From a checkpoint of a small image classifier: depths [3, 3, 3, 3], 17300 steps.
Rows from block 9 of a small image classifier, named by matrix and row number. Rows with one number belong to one neuron. Each number is 500 + 25 x the weight over its row's rms, rounded and kept within 0 to 999. All counts start at 0. Numbers have three digits each. After the name is the row's rms in percent of the matrix's.
After each neuron's rows are labels from the 100 images, of 14976, where the neuron reaches its highest value: "patch colour" is the nearest of a few named colours to the mean colour under the peak; "top examples" is what is common among them. Only what is clearly more common there than usual is listed. The data: procedural textures in two colours, tilted and lit.
# fc1: MLP up (model.blocks.9.mlp.fc1.weight, 2560x640), inputs 430-472
# fc2: MLP down (model.blocks.9.mlp.fc2.weight, 640x2560, transposed), outputs 430-472

fc1.608 115:483488493513490522510509496488533498495505514509512488529502513402497529482495486501515514519535526507537508505533471533460482522
fc2.608 208:499527512534447527486501499471526468490495518470494492468497518549514483546514499509506541495485449527486488494464536462533514475
patch colour: blue; purple
top examples: blue; purple; pattern colour: blue; ground colour: purple

fc1.647 135:495498494548521541515464515441499482534502552492469464475493495481529476483501469530463535482515488531476459516508496503462476512
fc2.647 240:519486507479500482482530493563479492498479464506516523497508466480479555502491530444514461514482515472531554490516475488509529459
patch colour: red
top examples: red; pattern colour: red; orange; ground colour: orange

fc1.674 112:501516489527505527523492514511477478471462507481482456503453493477467534487506489444459482489522523486518478485525479494480505434
fc2.674 201:529503464513475484483522533524519522565511483500438498495542451501500480462528519515477504536444449476524489518453507469529542510
patch colour: brown; orange
top examples: orange; ground colour: orange; brown; pattern colour: brown

fc1.391 112:517519549491514508502483498505520479491491466546489476510487501445471542538505502497508470513567536490494541488500498486505519467
fc2.391 211:518463455476527540470514520487502542478482484443550513472506503547512528492486518473514480500479469473496447509495496505501514476
patch colour: pink
top examples: pink; ground colour: pink; pattern colour: yellow; pattern colour: teal

fc1.91 109:511501486486508514542488516530539538557480543485463514492527508457514476476513517498489528564468506506513469522514536516466512496
fc2.91 204:524494475538555508466509531495501491520490447517493462516470512508464632494511461466525459481532489473519519490508429463489523503
patch colour: brown
top examples: brown; pattern colour: brown; ground colour: blue; ground colour: black

fc1.721 130:576510500498468489502468506549483516558504527521430493487481489506504464487518521504455511534481482442504495478509563496540519502
fc2.721 237:461505496530540494493526501444486484423504446471544515517525482483490511518482462505486505444500542546486515522501466490488464479
patch colour: orange; green
top examples: yellow; pattern colour: yellow; orange; ground colour: green

fc1.411 126:531523493469475504524492464464465486542478508502496525500489483490482507473464488491495530514524480492504456492549505529522499480
fc2.411 210:495443504511490497464483482496455490514509489532494509486468482519467491492451480530491498473521476518477531478503536452485489528
patch colour: grey
top examples: crosshatched; black; ground colour: black; scaly

fc1.323 120:477491525457476515498510483489530532457464481493527507540499527499460593501517502452537426546554547505512500506507485500510482474
fc2.323 227:525492499514599491483512498512477501532543508511495521518531467460504525526476523526475545473491491509486536527503476485475500533
patch colour: blue
top examples: blue; pattern colour: blue; grey; ground colour: grey

fc1.199 110:520542510540454510515477493508469498543462529480462510512448529472479503476496502445468518541498488499519495457550509482476513455
fc2.199 140:521528516531533506500506523502508481458506480469532529544506493472457491511526481529501500487452538514470463514495479496516485508
patch colour: pink
top examples: white; pattern colour: white; grey; ground colour: grey

fc1.268 122:498531513498522518488513503470496495513513498511469513562491473490483488493509517518467503534495527502490537495525491458520492514
fc2.268 230:501469486478422502499481502507499501496482502504521477469475512514521487482492504466508489506501479479498465511484511544490516473
patch colour: blue
top examples: teal; ground colour: teal; grey; pattern colour: grey

fc1.548 111:495527512457528521464532473460507503518522452529471511554506466496472495493474487515487498553502531491473523482516500471516477512
fc2.548 213:499469491484416516518479490508482521498477509515497505482485498509517475486494514466506503493514495476483448525505524549476516483
patch colour: grey
top examples: teal; ground colour: teal; pattern colour: grey

fc1.372 124:494516499504492499506511507509531574521504500480502487515556515470499512484520492476511473557520498459547485511470500498469481492
fc2.372 281:501503496511516501511482495470482429448516521488535504507437513511506514515474514528512494487508492507458491472556490494483514505
patch colour: blue
top examples: purple; blue; pattern colour: purple; ground colour: blue

fc1.244 140:530505446524506489522517540513510520514495535420518517520539521496494508473555532471496514573513534436526488535474453467482502493
fc2.244 262:481513601476509502472491460491481498489487452580477500512447478508492485521470476503516460494488471561501507451531546495530485484
patch colour: green
top examples: green; pattern colour: green; grey; ground colour: blue

fc1.320 098:470513504516482525499509463460483503489476479480507510556509504485456586522492492484500498505555520520509519505495477496491480483
fc2.320 208:521518491475522439499492481525492499581554530521493493495518464461498447484514505517466534481456500487488504526498516491525492482
patch colour: grey; blue
top examples: blue; pattern colour: blue; grey; ground colour: grey

fc1.423 112:490514501510480545513488529517467516507483461465479443496488509481485540460478448462472495503501528477493445487504494516491470478
fc2.423 186:509477496496440498530481489508505514512499539471496502493528490495535423512495576471492504528479509442488442476474525534514513528
patch colour: brown
top examples: brown; ground colour: brown; grey; pattern colour: grey

fc1.157 148:498495487515473534514489485466478486511476538477498485473527492514526513523491488480494541491527504502439494522487502525468491464
fc2.157 294:506497502520527490523504518483491505495498487522515521521454510492473492467504521528517462502472493502513464476552490473507510536
patch colour: brown
top examples: orange; black; ground colour: orange; pattern colour: orange

fc1.588 159:519523492568474504531468499523458470519492514496483529482503509466476493496512517475445525487496482477540481466479532499508503489
fc2.588 322:457488522425511516486539496445526541473476484514491478532513488516514536502496486500535455528509545526443490521536489532466488491
patch colour: red; orange
top examples: orange; red; ground colour: orange; pattern colour: orange

fc1.575 124:512524535510519484506482519517447506460509438479487488515508505507462536538464477485470452484537520531486522492477489496511487448
fc2.575 225:516504495507420530495485492506523487553470556514459479473448489501526476468522512493495512541488474477511504489540518497518524524
patch colour: orange; pink
top examples: orange; ground colour: orange; pink; pattern colour: pink

fc1.471 121:504492481476504502508520490524510518489478509474513525530502508489473548483517517449524491550502561498484520533543462515489517429
fc2.471 232:486516528530557494470512454471512513517513504530453507527508486487507483536480482564485511499506503537494506476497518468517495545
patch colour: green
top examples: teal; pattern colour: teal; green; yellow

fc1.732 122:507492505473458523531466514508488542558500508478468497475516522496455493504479492497484495511511518513483488493511536528488513466
fc2.732 232:492491481551481477484496469510521462503495512548502476510474464475502500476523474528480529500482517527519521522489455522506464517
patch colour: grey
top examples: pink; pattern colour: pink; grey; ground colour: grey

fc1.417 128:511519509490493547529485504472528514494521500487506491491545530477497525567486476521512516516564504493459509514467514517496481500
fc2.417 242:503504477504505467466532518520491471498482500475474518536476460506489485430534524461455494502440528469545476512533469490494505468
patch colour: purple
top examples: purple; ground colour: purple; pink; pattern colour: pink

fc1.475 118:539524492526500513510470483515473501542515519505490485517464533473479495493523493431479506516500514471533461491513487526511457468
fc2.475 220:459500509456513510541519501458499505476453490492474497509518475537529507507478524510525458503499497522483508491518497499468500500
patch colour: brown
top examples: grey; pattern colour: grey; ground colour: black

fc1.663 100:485498495474492522457509524499508512490474485483485485529467497494463576492519497416487455545512532473485514498557489498474492432
fc2.663 112:563547481538528501502512479528520550498528510507481517525493499483490495493521498505496506577520542468484499474497508493486507497
patch colour: green
top examples: teal; pattern colour: teal; white; yellow

fc1.156 110:523505477501452520494517491491512525542507509508465472504486475483502505478509482431453532544510518454499487517519487515501473510
fc2.156 128:495573509494508495507506541501500472510512528452506485487476501479517549488490485521487524483505518525489471525502489518476502463
patch colour: brown; black
top examples: black; ground colour: black; brown; pattern colour: brown

fc1.386 111:523561536459479528492521470509503505515533453528454501528517477494475514514479474500509480539502535476486519486529513532521499485
fc2.386 148:500472498492521493529504535484507484512469490479493453495498511518500486450520505487511489462461509523501457530541492502492526513
patch colour: brown
top examples: green; pattern colour: green; orange; ground colour: orange

fc1.15 108:483501486530524527528474503478464484509480538481494459483502506472521495500513498480472541472522512533515518511498477512457468458
fc2.15 221:508476500476484508476525506512542510486493463533518528488492469500490548506472493500532441537496464479489496498516511496495534508
patch colour: purple
top examples: purple; pattern colour: purple; pink; ground colour: pink

fc1.143 111:515486476498451526513489498493516509489472513494499461474480464502492507470499478478479522533492544481507484515544485542506453508
fc2.143 226:528522493525583500485510552500506513549502481504474482501485522532469603522514493489522472493521461498497480510467479486507512514
patch colour: brown
top examples: black; ground colour: black; grey; pattern colour: grey

fc1.392 111:517513500518505522497507499484474484497524486480476483519472515497494544532517441477494466530480526509467471447524489515500479468
fc2.392 125:477497513505513520481480516488524504480489489471515491479514530514534509518492509527491478465470508463492486502463486494527483510
patch colour: brown
top examples: spiral; fine scale; spotted; ground colour: red

fc1.44 139:525498518497506523518486508478476455483495505506487516486433497506498512524486509521463520475500494527441513507538507497511526496
fc2.44 275:492510486515511495461523477498521555514509513494516492526541512466516499482531495502518520538501516479570502521480481498495454516
patch colour: orange
top examples: yellow; orange; pattern colour: yellow; ground colour: orange

fc1.368 097:509509521529532532480487481452462452526504509509468466503469511461513489474494461492485502498498497500491462446516501492465453476
fc2.368 188:475456511475487481466476484545498493498497460533529492493511487486487528487479475483530464473499547502505523498513492517504488477
patch colour: red
top examples: red; pattern colour: red; grey; ground colour: grey

fc1.256 109:492516535441477488473521468525508526498510475540490527545492493487439601520481512466494464556519548490506537522531499518512508513
fc2.256 227:474468477585548512513500523468503498490497513484499498475527487495506525475504483555505517514488490530487458504505478486467478519
patch colour: grey
top examples: teal; pattern colour: teal; grey; ground colour: grey

fc1.379 128:492514509463484559465535488474529567490477477477465505491520497484505520524481501501485490500525510488486508480491493479454476512
fc2.379 164:479512497482540502516518483477441482482513439502491488498503479525507528498478505487462482496517463472533542475435515506551474546
patch colour: green
top examples: seen at a slant; black; green; ground colour: black

fc1.744 101:498526511502437542494494450491456498507514466508494487516490493489458529470477473416475537508532516469525475481495517515532464481
fc2.744 148:480468546520525442505492496492508459480460512502485493516500492436536449474480513502465475478498507505484458480507529491459495531
patch colour: brown
top examples: brown; ground colour: brown; purple; pattern colour: purple

fc1.615 142:507479506447490524507486542500512542525496483473472477487540515493490527520484502467494481534536527493501511512494511525479506454
fc2.615 279:510507471527502477474516473497497464515470536520499476530467493496507486472547489527470545517471498501520475516481482506522470527
patch colour: pink
top examples: pink; pattern colour: pink; ground colour: pink; furry